{
  "qk_norm": false,
  "expert_mlp_ratio": 0.5,
  "projector_out": 128,
  "beta1": 0.95,
  "eps": 1e-08,
  "max_precond_dim": 1024,
  "weight_decay": 0.08
}
Rows from block 6, named by matrix and row number. Rows with one number belong to one attention dimension. Each number is 128 + 32 x the weight over its row's rms, rounded and kept within 0 to 255. All counts start at 0. After the name is the row's rms in percent of the matrix's.
# v: window attention value (model.blocks.6.attn.v.weight, 96x128), inputs 0-127
# proj: window attention output (model.blocks.6.attn.proj.weight, 128x96, transposed), outputs 0-127
v.27 110 [178 124 177 136 124 145 149 127 148 139  85 121 161 154 161 168 124 146 136  50 143 181 174 132  84  88 128 108 155 122 152 118 103 195 130 140 130 176 155 116 155 110 108 121 149 139 114  93  70 118  99 138 177 113 121 111 129 158 152 127 149 131 133  82 122  76 121  92  86 105 144 115 137 187  49 111  85 159 117 167 111 116 135  53 152 161 110  71 164 146 116 118 117 119 124  97 115 146 163 173 134  66 124 153 149 137 177  77 118 168  81 163  84 172  63 121  90 118 141 165  82 161 155 189  93 182 142 120]
proj.27 112 [106 128 119 138  46 138 133 203  94 132  74  71 134 125  45 115 157 144 153 158 108  87 158 128 109  59 107  96 109  93  98 101 136 108 114 117 126 119 113 124 138 126 128  99  89  76  92 150 134 157 143 110 114 116 146 102 165 110 103 206 111 159 148 134 161 121 182 138 200 172 125 132  70 126 149 135  97 140  80 201 101  93 109 137  92  60 110 131 157 138 138 121 113 129 114  92 189 164 160 119 163 150 132 139 121 109 143 109 141 103 134 184 110  65 149 101  95 106  82 186 124 106 132 104 186 148 157 104]
v.28 093 [137 145 129 136 109 123 126 166 210  91 131  98 119 102 139  67  92 110  99 112  43  76  77 154 138 154 156 130 110 108 168 166 102 119 146 171 131 112 134 157 159 138 109 111  95 116 124 135 122  73 131 102 161 139 162 125 113 118 192 162 100 153  78 108 154 120  86 115 122  83 125 141  83  89 148  65 125 112  60  96 103 138 177 129 112 156 118 183 199 104 165 138  48  96 167 146 128 143  31 186 154 109 169 143 159 106  97 115 111 118 101 144 112 145 141 137 132 145  74 152  72 112 126 124 129 144 123 148]
proj.28 088 [127 128 125 121 109 146  89 149 140 149 118  71 112 127 125 183  50 130  52 101 168 111 145  97 107 155 208 121 141 161 119 142 137 151 112 159 129 113 171 140  63 105 107  88  60  50 140 160 130 134 179 111 120 115  80 143 142  94 136 148 170  91 106 125  94 180 101 130 146 114  90 170 125  84 168 109 173 115 153 130  86  96 110 134  84 107 191 124 143 135 100 125 184 126 108 132 109  84 171  60 126 135 116 134 162 125  91 104 165 140  98 103  67 172 117 114  76 180 160  91 112 130 122 110  98  91  89 120]
v.29 107 [158 140 127 113 120 143 161 107 139 162 103  90 132 142  40 107 148 104 195  73 164 154 140 191 125 113 124 122 125 116  91 124 144 112  86 126 197 132 169 137 182  94 115 134  93 187  81  82 135 162 151 157 137 170 115 111 134 151 172 120 154 134 185 153 160 184 160 135 191 124 139 131 146 139 129 164 127 165 134  87 144 124 119 144  62 146 108 156 145  68 116 141 167  82  94  70 155 158 124 157 155 114  87 122 132  80 142  87 126 116  60 109 110  91 136 149 139 175 173  99 111 131 106  48 119 174 107 158]
proj.29 114 [ 99  36 131 132  42 140 111  77 124 131 120 130 140 140 121 115 111 147 138  77 114 118 129 132 122 134  90  90  26 105  89 106  71 150 112 172 136 143  85 130 153  91  90  92 169  88 127 142 184 127  97 123 107 103 141 102 119 162 101 165 155 118 133 147 111  95 127  55 165  86  88 179  82 119 115  99  89 128 192 134 146 107 146  92 159 133 100 132 127 111 121 136 124 142 169 121 103 124  92  73 136 110 103 164 146 119 119  71 158 134 102 135 122 111 107  90 163 158 104  96 134  79 126 213 151 118 175 191]
v.30 104 [141 151 114 114  95 191 125 168  81 102  94 130 147  95 105 139 168 153 130 105 116 134 111 127  64  90 208  99 112 147 179 157 134 143  99 143  84 131 120 149 136 128 139 115 194 179 151 169 147 182 109 137 138 130 104 128 157 120  78 138  77 103 180 180 137  91  75  90  86 122 114 119  86 127 113 132 157 131 148 129 166  54 110 102 116 155 156 118 158 124 112 139 154 136 108 127 167  86 123 153 148 160 102 164  95  87  81 147 201  76 162  93 160 122 111 169 124 126 170  76 151 206 110 163 201 136 125 111]
proj.30 098 [139 125 110  72 151 147 103 126 122 122 159 107 131 169  92 136 111 156 129 148  91 118  88 176 104 219  50  45 161 169  57 134 129 110 128 104 127 159  98 135 132 121 108 140 122 130 113 117 117 146 111 123 118 104 188 113 100  98 172 152  69 168 131 179  86 121 141 131  96 156 166 118 106 113 102 122 160  84 129 156 173 100 163 146 110 101 108  77 143 110  65 122 139 132 101  86 162 135 181 134 165  70 149 151 179 110 171 183 117 156 116 149 113  78 125 116  80  79 121 109 176 165 131  95 112 182 128  73]
v.31 101 [145 111  68 114 135 155 130 100 141  92 111 104 137 104 185 108 140 119 175 141  72 165 137 141 163  93 155 134 155 109  59 180 128 170 118 124  87  96 137 141 177 109 108 171 122  96  85  66 170 151 128  93 105 100 132  67  95 124 152 110 139 114 115 105 155  97  84 166 112 178 123 130 171 149  97  65 116 150 104  83 173 197 159 143 154 124 199 119 156 102  84 104 181  98 120 111  53 113 132  75 111 110 160  72 178 130 127  87 145 105 116  49 163 125 147 120 140 117 165 131 113 110 125 116 147 158 107 154]
proj.31 100 [135 122 134 124 102 156 140 130 124 165 130 103 140 216 164 110  96 108 108 141  94  94 108 145 123 120 133  86 149  87 100 106 140 113 157 174 188 129 105  12  79  69 152 128 186 146 159 142 183 131 148 123 112 128 100 128 128 154 175  78  91 124 133 126 142 107 123 157 148 149  93 154  74 112 131 106 104 144 171 143  78  74 157 150  56  89 121 135 143  88 124 145  88 118 111 183  33 187 127 148 140 153 102  63 122  96 150 116 139 111 110 189 103 116  80 142 114 138 160 150 148 126 144 126 143  96 155 121]
v.32 105 [ 81 129 155 118  86 127 108 130 130 173  99 117 167 147  95 190 169 161 153 101 147 109  68 123 106 225 121 134 125 165 194  89 178 189 124  96  91 107 112  99 180 138 122 169 194 115 140 155 126 101 127 120 159 140 126 126 185 138 131 142  99 119 125 127 155 130 148 128 162 120 177 177 154 136  95  99 130  82 128 173 104  85  88 164 116  86  82 105  51 114  99 117 168 139 200 101 193 165 128 108 110 141  99 125  90 118 143 183  96 173  91 115 132 122 140 117 125 132 151 140 169 163 152 128 183 122  97 113]
proj.32 099 [115 169 146 100 186 139 181 128 153 116 139  82 172 168 122 144 129 106 160 119 114 173  90 113 154 101 200 163  85 117 119 123 152  86 134 131  91 149  85 124 130 139 119 114 184 132 123 143  90 180 110 208 148  92  71 129 157 172 103 127 102 141  82 136 135 135 125 115 103 128 149 141  98 152  83 106 165 211 137 177 131 140  78 134 151 135 149 171 158 154 153 129  84  99 123  63  86 120  99 143  93 141 144 166 113  92  84  73  94  94  87 128 143  99 128 183 119  81 101  70 157 148  65 165 112 172 116 145]
v.33 114 [154 122  76 158 104 133 101  80 162 126 121 171  88 206 124 154 120 147 150 148 148 128  92 134 151 153 100 137 158  89  70  86  64  91  91 157 179 131 163 175 162 142 169 158 113 106  98 104 145 135 120 115 150 111 157 149 176 104 180 108 132 135 166 175 126 151  97 133 131 156  70 183 112 116 153 140 180 137 140 104  95 118 151 152  65 132 108 138 107 133 120 136 153 130 108 100 124 144  74 121  88 104 190  73 114 160  31 108 162 129  84 178 127 145 147 137 123 106 133 112 106  99  62 131  90 186  69 128]
proj.33 110 [153 127 179  83  81 142 119 119  91 196 129 151  84  90 117 167 202 151 162 133 158 116 159 109 135 136 107 109 117 129 134 165 148 188 138 184  78  92 118  96 112  82 138 126 119  93 153 104 194  97 135 102  92 134 113 111 102 163 159 124 174 141 155 126  95 132  61  83 131  76  73 189 122 121  73 114 121 171 147  29 140 161 116 136 127 123  98 100 136 134 121  92 144 156 136 173 103 138 133 144 167 137 125 102 139 148 120  60 100 120 131 164 106 153 131 172 165 136  88  88  85 140 166 164 144 108 160 190]
v.34 103 [151 150  73 153 157 122  97  99 124  77 154 108 179 154 128 140 214 134 131 144 142  71 188 158 120 147 119 145 151 123 162  84 165 136 113 156 163 226 135 119  60  80 194  84 116 157 190  76 171 150 123 173  93 116 187 128 165 119 119 195 132 112 113 170 133  98 150 109 142 173 148 137 161 104  93 142  90 161 147 134 140  80 112  71 134 121 133 147 139 127 117 171 129 130 123 138 100 120 100 188 186 161 114 104  99 153 127 168 156 134  96 134  83 122  96 130 110 134 146 109 174 150 146 150  96 166 149 134]
proj.34 094 [187 115 132 157 115 174 102 104  90 195 106  87 131 155 145  93 164  81  77 153 183 134 109 132 132  76 105  77  99 176 134 136 133  97 144 111 150 153 148  94 176 209  96  82 145 111  83 109 187  75  69 103  86 132  81  85 132 149 171 116 124 202 168 101 138 155  90  80 128 124  80 132 153 123 142 103 104  97  96 111 118 133  98 142 182 151 133 153 153 166 155 132 181 181 179  98 131 117 117  57 147 117 124 162 118 102  73 100 124 146 125 119 112 128 141 114 125 122 102 125 143  80 131 123 165 147 170 120]
v.35 087 [172 152 115 202  72 116 142 119 122 175 177  70 147 129 138 121  55 133 110 128 165 124 113 153 154  85  54 118 119 160 108  84 126 159  92 122 153 168 106  96 109  67 141 119 140 117 106 171 143 130 134 112  89  99 148 123 147 135 170 103 166 137 107 101 163 181 136  60 115 136 127 128 162 124 161 100 150 174 104 111 206 155 119 181  89 113 102  54 115  98 128  83 165 132  91  87 145 127 125 170 123 120 144 102  79 158  79  74 163 111 156  91 154  77 151 135 152 148 146  94  95 184 168 102 111 127 138 149]
proj.35 092 [138 155 127 169  79 142 103  97 121  96 107 102  67  83 191 119 197 106 163 129 179 118 177 195 164 129 173  90 128 131 139 143  72 174  80 193 110 139 113  94 150 138 121 153 143 151  98 142 119 171  93 112  77  42 210 146 135 146  94 157 123 139 112 120 122 111  67 110 110  94 119 189 148 131 152 124 103  99 141 153 118 103  52 113  79 129 114 114 120 114  79  95 132 106 155 145 163  86 124 128 113 129  82  63 134 119  83 120 121 137 149 108  80 147 124  78 141 128 149 113 156  96 102 170 140 148 126 139]
v.36 105 [159 103 193 140 143  97 140 115 117 129  89  91 111 108 116 174 131 112 137  91 162  91 124  89 156  94 130 153  99 123 228  91 129 113 128  90 123 121 144 110 152 134 133 133 142 148  96 152 114  94 130 142 120 144 106 153 117 192 157 153 124 183 202 141 181 140 168 124  72  78 128 129  62 159 126 118 144  62 128 150 110 134  86 123 167 163  97 118 145 158 144 115 165 103  94  98  75 120 179 181 153 136 146 156 131  93 137  99 121 151 160 141 103  58 133 145  81 135  83  86 161 188 116  67 111 156 211 139]
proj.36 101 [ 56 131 147 114  82 142 158 120 104  59 211 143 129  99 116 135 127 150 152  99 114 128 141  96 153 109 139 111 161 143  85  66 100 149  89  89  82 144 109 126 174 123 145  29 160 120 108  83 119 123 144 113 184 101 160 112  87 116  56 177 155 118 133 114 137 118 161 125 154  96 118 168 150 111 157 110 149 159 102 168  92 104 134 101 130 140 120 146 119 110  76 104 169 127 164 110 189 115 184 156 143 110 178 181 159 135 191 123 152 162 170  80 183  84 159  92 148 120 114 102 157 136  80 141 134 158 140 113]
v.37 111 [ 58  98 218 111  84 115 169 149 171 164  96 188 152  98 186 112  82 145 167 149 137 135  80 127 110 105 102 142 170  79  96 145 114 120 115 137 152 113 183 123 190 134  99 159 111  81  81 119  88 138 183 155 117  93 103 152  79 174 138 151 158 163 119 117 106 135 146 110 120 148 125  92  79 176 130 178 100 154 109 131  80 175 187 117  92  96 152  81 166 146 120  92 144 127 157 116 157 107 150 109 120 136 161 171 112 130 180 112  52 137 146 153 138 143 124  87 128 140 109 181  80 112 105 128 163 121 111 101]
proj.37 113 [ 71 137 147 116 171  78 131 147 153 129 119 120 141 131  57 131  78 114 164 132  64  81 175  75 161 121 149 209 120 103 108 133 153 118 123 122 151  66 122 180 117 122 138 215  72 130 141 151 111 111 123  65 129 135 127 171 126  90  91 178 115 101  99 134 174 134 187  86 143 156 126 134 102 152 111  93  86 106 135 168 174 126 130 104  83 152 135 124 153  59 112 147 131 131 153 122 141 166  82 167  80 180 136 122 137 128 162 120 165  72 162 128 103 114 157 113 185 111  81 116  76 162  96 144 137 101 145 118]
v.38 110 [ 93 143  88 171 104 107 151 152 118 103 151 104 137  94 129 165  85 157 111 103 127 129  84 114 122 130  97 122  91 137 113  98 102  92  89 128 114 163  92  87 156 146  83  93 153 157  91 154 146  81 104  48  65 127  91  88 167  77 152 177 145 134 126 128 142 135 156 121 126 179 146 123  79 129 174 121 148 161 102  99 145 148 104  99 141 172 114  83 184 129  84 176 193 132 151  91 139  91 134  90 161  71 182  55 157 159  87 155 133 169 144 111 151 128 142 128  60 104 124 145 185 144 157 200 104 106 131 147]
proj.38 118 [173  86 156  91  81  97 117  84  67 148 138  98 136 106 172 200 122 128 167 174 190  58 176 149 113  91 161 124 143 124 137 145 101 198 110 163 107 154 105 135  45  87 176 206  97  97 117 123 130 180 189  93 143 135 134  96 153 116 133 158  99 121  90 118 195 116 133 120 146 124 186 114 167 107 139 135 194 125 135  88 132 106 136 175 114 153 106 145 104 114 127 184 104 108 166  98  91 109 162 159 105 104 144 121  90 122 111  93 128 150 139 145 151 135 125  95 139 112 158 167 141 186 139 102 147 128 153 139]
v.39 106 [164 160 151 143 138  58 107 132 202 171  89 161 109 165  96 114 105 130 127  80 149 134 155 118 141 156 150 124 121 134 167 133  66 139 141 156 144 101 139 125 214 181 109 102  51 114 131 170 114 116 147  99 143 120  72  66 158  76 101 109  92 104 159 121 141 173 131 114  75 131 142 172 114 127 164 134  86 103  99  97 164 144 118  85 121 158 162 173 115 145 167  89 191 179 158  89 153 123 164  84 158 153 103 167 139  98 118 136 148  93 146 120 115 119 153  98 111 192 148  72 124  91 140  76 117 153  83 141]
proj.39 108 [106 130 131 121 101 140 151 171 139 111 167 138 105 151 128 134 183 209 179 114  93 134 125 128 183 155 134 109  91 135 180  72 134  95 100 136  97 139 147  77 109 125 140 118 162 174 139 139 181 117 151 106 171 135 162 150  90 143 173 167 150 156 133 151 188 164 171  85 154  63 120 152  94 127 146 156 205 145 158 190 143 127 169  92  92 157 140 113 117 165 140 127  58  89 111  97  92 115 145 128 101  79  79 149 171 168 143 141 189 162 171 127 125 135 122 114 163  98 189  94 184 145 111 129 138 146 162  93]
v.40 092 [159 154  83 111 113 158 144 147  88 170 170 130 121 198 159 127 118 109 170 139  81 135 111 147 136 199 127 125 121 148 147 125 132 145  98 189  95 108 155 103  94 119 146 157 141 112 119 177 109 133 117 119 137 145 187 126 162 124 119 113 137 121  85 125 179 100 132 169 137 111  99 118 140 101 167 112 136 158 203 194 122 132 108 150 117 124 117 139  73 125 111  93 154 170 119 103 159  61 151 153  45  61 161  76 113  91  89 117 133 109  72 186 161  75 199 147 167  88 115 118 100 167 166 167 110 110  97  87]
proj.40 093 [ 84 153 130 132 123 141 105 133 144 138 143  91  84 119 131 152 176 129 139 138 194 133  79 137  86 176 155 144  83 120  86 168 116 145 172 175 134 144 131 104  89 160 157 146  95  94 148 130  51 119  99 145 103  99 112  90 148  98 110 158  68  74 148 137 134 124  54 103 104 126  89 135 123  87  99 135 156 155 162 170 126 136  94 201 103 145 160 138 159 169  96 102 122 104 134 202 144 164 129  96 208 187 108  72 136  87  97 110  71 151 109 183 124 185 133 152  84 146 117  88 135 132 166 155 109 142 141 148]
v.41 088 [170 160 129 152 100 161  96 161 130 123 121 119 112 136  75 134  88  50  62 155  65 102 118 137 165  84  76 105 105 121  97 183 121  87 123 131  81 133 167 144 122 173 123 102 181 176 139 127 133 116 160 180 162  87 128 177 118 104  83 153 103 104 172 160 106  70 105 160 134 106 137  76 100 125 170 209 132 107 168 133  73 188  93 181 147 114 135 170 138 140 170 140 114 113 138 167 143  96 165 173 132 119 156 148 131 173  97  72 164 162 177 161 112 111 154 145 113 140  96 105 140 108 115 142 109 116 159 113]
proj.41 088 [ 89  81 128  88 161  47 103 137 121 108 127 163 130 139 123  83 170 140  80 175 174 105 102  95  98 139 147 128 182 136 123 161 137  68 127  65 136 107 118 156 150 144 147  91  76 122 112 152  88  94 100 139 119 151 147  73  75 174 124 158 141  96  89 157 139  64  96 108 150 181 140 144 147  83 125 142  83 134 118 123 153 137 168 100  91 102 119 138  76  98 149 139 160 126 110  94 148 143 110 128 151 107 167 145 125  87 138 146 129 165 172  81 126 168 226 156 124 133 139  97 126 135 230 158 123  89 108  91]
v.42 118 [111 155 156 182 147  99  93 129 121  98 106 107 110 116  74  71 112  55 159 165 142 110 165 141 105  93 140 124 129 147 170 134 129  76 123 149 124  81 135 127 116 165 103  42 122 126 171 125  93 126 135 169  78 149  73 145 163  65  87 108 187 149 108 126 134 117 125  96  90 118 114  72 120 104 198 123 119 132 110  63 104  82 152 151  94 155 123 153 152  85 162 104 153 113  97 152 131 141 156  57 171 142 105 174  73 175 145 147 129 147 130 115 141 147 112 110 187 111 143  37 108 120  88 115 129  98 156 117]
proj.42 110 [104 117  93 146 118 159 119 173 136 131 168 114 115  98  97 108 131 138 121 137 156 149 178 177 178 172  93 144 127 115 133  94 117  93 130 109 131 178 148 161 137 101 117 151  84 170 101  83 126 119 135 101  87 152 198 139  63 134 125 157 151 141 139 157 123 120 199 109 132 103 173 173 145 143 141 145 110 103 210 138 188 145 163  75 172 224 164  92 130  83  95 177 103 164 115  79 162 125 127 118 105 105 112 147 108 128 135  82 138 204  93 111  78 113 185  74 143 121 117 145 105  79 174 151 120 136 122 107]
v.43 111 [105 140 146 136 103 131 115 142 148 108 126 130 233 156 112 172 184 143 122 153 136  86 151 115 105 132  81  74 128 140 117 114 120 128 121 110 101 154  87  69 111  70 153 102 118 100 105 109 131 151 127 152 202 184  79 133  98  57 133  74  68 158 148  95 150 143 121  74 111 102 160 172 157 132  80 133 108 165 131 138 213 148 134 105 124 124 104  94 104 177 128 136 189 137 179 122  85 127 105 126 151 136  70 155 142 133 113 100  58 104 136  80 161 176 122 153 132 134 144 113  75 104  89  91 132 136 169 122]
proj.43 110 [186 223 106 151 122 131 174 172 111  94  93  91  87 188 164 145  46 135 124 144 108 130  90 111 155  85 145 128 131 166 155 122 150  65 125 125 129 120  69 128 149 108 149 121 178 195 113  98 178  70 110 138 114 134 184 128 147 144  99 148 154 116 155  76 108 122 115 157 143  70 146 143 108 165 143 103 136 158 109 120 135  98 117  81 131 136 114 139 212 103 146  68 111  95  71 105 162 183 110  96  79 111 142 116 109 100 108 163 162  92 162 152 140 122 110  90  91 125 119 132 147 114 170  84 145 149 136  98]
v.44 106 [151 176 121 186 114 175 158 102  81 118 176 119 177 160 150 147 131 136 144 123 137 138 141 138 142 102 106 117 161 175 158 119  94 150  65 100 164 176 154 100 157  80  79 153 116 144 141  83 102  81 127 158 133  97 130 205 153  93 114  61 140  65 155 176  93 141  91  88 133  60 125 132 190 106 150 141 134 117 121 108 140 129 170 169 116 155 101 146 125 135 139 117 215 138 138 170 135 131 140 146  91 147  80 102  64 162 119 115 159 125  86 106  96  81 135  61 136 168 152 123  94 171 138 123 125 107  76 149]
proj.44 107 [ 73 142 198 143  96 140  95 174  91 143 133 136 109 161 109 151 162 163 173 104  95  93 168 196 172  73 140  98 143 132 124  72 113 117 116 149  72 156  88 129 158 120 145 108 110 151 135 144 133 131  41 126  92  92 154 131 176 136  87 113 109 150 113 168 159 101  96 110 102 162 103 135 120 150 173 158 127 108 197 139 139 154  92  97 182  90 148  83 112 121 154 149 113 156 127 121 181 119  73 160 162 121 123 105 125 117 102  79 101 108 150 155 110 108 173 135 168 152 113  61 131  79 195 167 136 138 174  72]
v.45 107 [160  94 167 115 195  89  97 163 142  84 169 134 122 146  93 119 168 127 156 180 140  89 113 167 155  76 133 145 123  68  87 108 146  65 133 173 179 114 163 146 133 144  83 103 108  88 141  99 167 148 192 198 151 174  98 131  32  92 131 141 152 132 176 113 182 160 115 158  88 102 140 106 143  98 148 145 127 131 123  94 101 169 149  94 146 180  87 105 135 153 120 160 156  80 135 165 167 146 113  81 125 146 131 150 131 141  92 101 116 174 134 164  74 186 103  86 151 147 101 117 131  98 108 103 119 107 152 142]
proj.45 100 [132  92  89 136 141 101 112 163 115 141 136 102 143 165 110 122 125 164 105  46 110 173 142 129 145 119  84 170 123  94 123 142 114 100  89 118 167 119 182 153 169 120 166 131  74 119  59  93 172  52 114 117 120 192  87 114  57 125 153 150 192 126 144  93 104  86 187 141 132 119 119 168 140 149 184  81 121 137 146 123 149 141 142  88 149 146  98 139  91 125 139 143 199  91 114  97 100 133 102 119  64 105 107 157  40 164 111 117 163 128 117 120 127 147 147  57 145 163 118 128 164 132 135 154 150 129 190 153]
v.46 098 [162 134 124 113 178  82 125 118 120 109 110 149 115 168 178 100  71 128 147 131 161 168 170 106 123 113 148  67 117 144 151 129  79 158 144 137 102 117 148 113 116 150 178  69  83 137  84 128  98 183 115  95 120 196 105  98 139 145 119  85  50 161 138  94 149 170 103  43  93  92 151 100 160 109  84 118 126 108 120 167 122 124 120 150 179 140 108 125 132  78 187 142 194 201 148 146 150 139 143 129  93 119  92 131 144 123 155  86 136 123  95 123 125 175 134 147  76 178 190 113 103 202 122 106 139 103 126 140]
proj.46 095 [107 170 128 161  89 154 136 162 131 148  99  89 120 127 138 164 144 197 176  87 114 174 102 134 149 141 120 132  92 179 150  94 141 112 130 160 122 122 144  80 188  78 153 103 103 194 134  87 104 105 160  70 168 127 154 150 115 131 138 178 129  92 140 148  85 163 127 152 162 151 123 159 102 135 121 121 179 106 157 164 124  80 172 120 124 136  96 139  93 136 166 166  81 121 182 129 189 159 226 115 179  62 101 106 177 146 120 148 155 117 177 207 156  93 120 128 157 112 162 124 119  99 119 117 163 133 142  93]
v.47 093 [ 93  91 159  92 152 168 188  79 156 156 106 107 161 134 157 148 123 144 135 167  84  76 166 149 106 134  44  73 159 161 106 106 119 120 131 162 148  85 120 120 126  88 167 147 142  99 179  75 154 156 130 142  96 158 144  72 154 123  94  99 201 137  99 143 130 155 145  88 112 190 129 106 127 190 130 150  86 142  92  67 118 124 156 140 104  91 153  70 129 168  72 178 169 130 106 122 137  90  70  98  74 163 126 117 101 133 169 149 109 163 122 126 100 113 141 135 129  85 133 115 117 138 184 183 146 163 158 123]
proj.47 095 [140 132 124 146 154  94 139 129 162 172 143 152 200 142  99  95 156 168 112 164 157 144  73 180  65  84 125 127  81 122 114 144 137 106 125 202 186 148 139  89 125 159  85 192 127 173 128 170 115 113 138 126  46 128 114 143 152  86 111 145  74 171 168  91 125 107 116 116 162  94 134 139 133 199 218 125 113 142 121 110 107 128 136 105 149 143  92 148 173 132  96 132 117 139 161 132 123 178 103 154 160 176 110  88 103 166 112 114 137  65 148 143  78 107  91  84 164 124 106 100 125 137  69 103  80 136  98 110]
v.48 092 [ 74 153 100  91  93 125 104 142 145 106  86 137 113 149 138 140 163 145 167 153 132 117  91  68 109 144 113 106 164 109 116 145 203  94 175 125 137 163 169 138  88 162 174 138 118  91 125 143 115 146 131 149 186 140 205 161 104 145  46  92 118 164 177 120 100 153 106 154 102 156 122 111 148 123 163 104 131 116 161 129 127 109  82 150 150 157 136 160 110 164  74 148 148  68 139 170 107 111 183 120 105 157 178 137 131 144 111  96 184  77 107 157 105 145  72 153 107 140 159 150 119  34 146 194 161 106 157  87]
proj.48 102 [ 89 172 131 158 128 126 118 133  72 113 180 136 180  98 150 139 130 107 175 126 104 149 176 127 184 104 148 148  97 133 166  96  97 132  75 164  82  77 108 124 120  98  79 167  99 157 133 117 116 196 170  96 104  61 114 101 157 168  97 204 127  60 105 182 140 151 137  45 111 105 152 142 105 146 148 135 118 115 115 143 171 148 172 128 136 133  82  99 107  91 140 159 167 137 111 115 182 148 162 125 108 107  97 119  84 120 145  83 110  90 156  94 176  95 140  63 128 128 111 116 114 166  95 142 166 133 113 187]
v.49 082 [146 130 112 151 167 108 126  71  81 153 116 143 128  77 114 144 103 111 109 140 115 135 138 105 142  69 183  83  70  93 157  99 103 137 147 109 104 145 195 140  78 122 179  91 112 154 161 166 134 116 125 171 194 160 104 124 153 135  88 149 155  74 149 189 114  79 115  79  76 160 157 125 127 113  65 187 118 101 106 124 169 134 143 129 135 148 145  93 108 115 165  92 144 145  97 192 148 111  86 174 122  43 159 121  75 130 167 109 110  95 130 168 144  78 134  70 118 128  76 122 117 106 127 106  77 103 130 114]
proj.49 085 [217 136 126 102 129 172 152 136 151 114 154 114 110 108 149 145 177 120 168 125 155 118  70 118 139  91 153 140 130 146 111 133 160 113 115 188 131 172  93 117 144 112  66 144  95 109 122  78 137  91 144 121  94  98 132 125 177 126 164 102 103 105 130  73 138 160  97 159 170 127 129 155 184 133 145 132 131 133 149 109 184 123  94 120 160 147  99 126 145 107 114 144 146 127 194 105 100 165 130  84 163 161  62 120  93 124 156 102 104 199  97  43 153 201 108 175  81 133 154 206 142 105  97 143 189  94 138 167]
v.50 085 [164 112 125  75 143 135 148 159 144  90  78 107 128 102 110 131  48 111 102 174  98 145 134 147 124 145 147 167 114  98 136  68  75 118 135 133 157 132  73 129 201  90 100 137 103 177 181 110 137 126 144  66 110 109 114 119 122 120 139 182 117 135  85 113 139 124 104 114 117 144 165 110 189 143  79 167 158 128 141 111 146 137 101 126  89 161 145  95  81 114  87  79 105 115 146 101 144  94  24 144 207 140 145  68 125 102 136 180 119 107  84 152 169 142  93 116 102 164  94 150 114 166  74 144  91 161 108 148]
proj.50 099 [147 156 115 157 128 153 120  97  95 131 144 173  96 110 116 163 179 189 111  77 140  99 124 117 125  95 130 112 139 108  77 158 156  84 109  84 172  80 158 156 100 175 165  40 130  82 102 122 130  47 101 146 133 137  99 114 116 160  99  71 122 145 153  94  80 104 128 108 155  76 115 120 122 106 126  87 146 164 140 142 144 113 106 124 172  74  60 134 142 137 116 154 155 109 118 123 123 139 126  73  72 128  92 179 138 117 120  77  77 151 211 182  89 104 150 139 142 104  94 116 150  54 139 132  94 111  98 118]
v.51 102 [149 116 171 143 144 123 129 177 147 116 154 152 143 124 148  81 160 130  88 133 129 158 151 116  85  51 122 121 137 125 138 158 160 127 108 100 123  66 128 108  58 148 132 150 147 178  83 155 113 152 119 151 145 179  98 135 133  59 146 128 173 126 102 114 140  81  90 125  81 100 123 116  83 165 100 124  59 136 117 130 139 104 113 140 170 126 156 146 136 113 130 176  71 110  87  99 128 174  93 116 126 168  82 154 139  80 143 130 106 145 166 117  82 248  59 121  91 127  42 138 158 147 170 108 103 161 123 123]
proj.51 095 [164 148 158  95 149 106  43  95  95 147  73 134 111 172 165 148 163  79 153 153 159 103 119 129 135 149  97  96 147 143 134 105 160 130 130 145 129 192 104 174 174 150 134 133 153  73 177 147 172 160 161 119 154  85 105 105 130 128 165 110  81 162 131 110 147 100 135 124 152 151 107 104 191  84 125 101 147 133 137 113 136 173 170 143  90  77  69 108 143 180 138 111 121 146 107 146  86 125 121 126 140  93 173  54 145 178 159  95 143 103 135  63 134 154 126 164 205 123 138 112  98  57 119 184 128  65 122 136]
v.52 110 [103 187  47 177 111 134  68 119 139 122 115  99 138  78 163 115 150  96 124  95  75 102  61  62 188 139 146 114 188 126 149  97 133 145 163 194 119 149 106 119 169 103 135 106  89 101 125 105 159 153 114 150 103 111 154 101 118 168 125 145  74 144 112 175 102 145 126 104 163 146 107 110 117  97 114 139 184 149 141 105 178 124 148  57 128 135 127 149 109 132  99 100 128 117 173 112 132 138 157  95 161 123 114 106  76 165  98  70 191 136  96 147  97 127 103 173 115 164 180 164 199 107  85  83 116 103 134 151]
proj.52 104 [124  75 171 110 109 124 220 133 126 111 147 138 108 132  49 129 103 179 126  95  96 134 176 145 139 111 158 170  99 169 155 119  83 134 113  92 125 177 150 148  98 123 127 155  93 144 115 149  49 136  83 101  97 110  95 138 135 109  50 113 168 135 135 129 187  68 134 168 116 125 124 168 114 141 126 104 120  89 120 185 118 127 149 123 112 175 128 113  80  37 180 147 158 175 111 111 167 135 164 173 102 113  83 163 131 126 168 171 107 139 167 153 127 100 110 157 136  99  93 125  87 142  89 143 161 159 150  74]
v.53 105 [156 119 143 122 165 109 188 169 123 160 110 151 117 113  79 123 102 156 129 126 143 215 154 221 117 120  57 110 100  97 125 109 112  99 116 116 151 126 123 175 163 147 118 148 115 117 118 153 167 113 127 147 141  70  68  87  77 120 179 108 154 135 178  92 133 151 120 152 155  83 134 113 183 152 120 118 132 114 136 148  88 142 165 120 121  93 148 119 146  94 158  95 179 111 101  72 120 149 145 146 153 179  58 163 164  83  80 138 151 102 126 164 109  91 120 142  72 124 118  48 161 163 140  85  70 135 106 164]
proj.53 104 [135 114 122  67 127 121 161  73 119 138 103 120 126 150 165 130 103  99  73 137 184 124  75 165 101 173 129 119 156 119 109 178 116 134 133 104 136  62 131 112 113 154 149 104 116 106 110 122  98 122 101 196 128 179 154 106 149 125 106 143  58  76 117  66  91 213 132  90  84 187 139  88 141 164 145 102 145 161 119 121 118  87 110 112 170 152 174 126 144 170 115  99 105  83 146 181 132 119 134 123 121 153 180 161 103 182 144 152 104 162 142 227 115 128 132 148 136 150 142 139  98 102 173 121 101 127  53  84]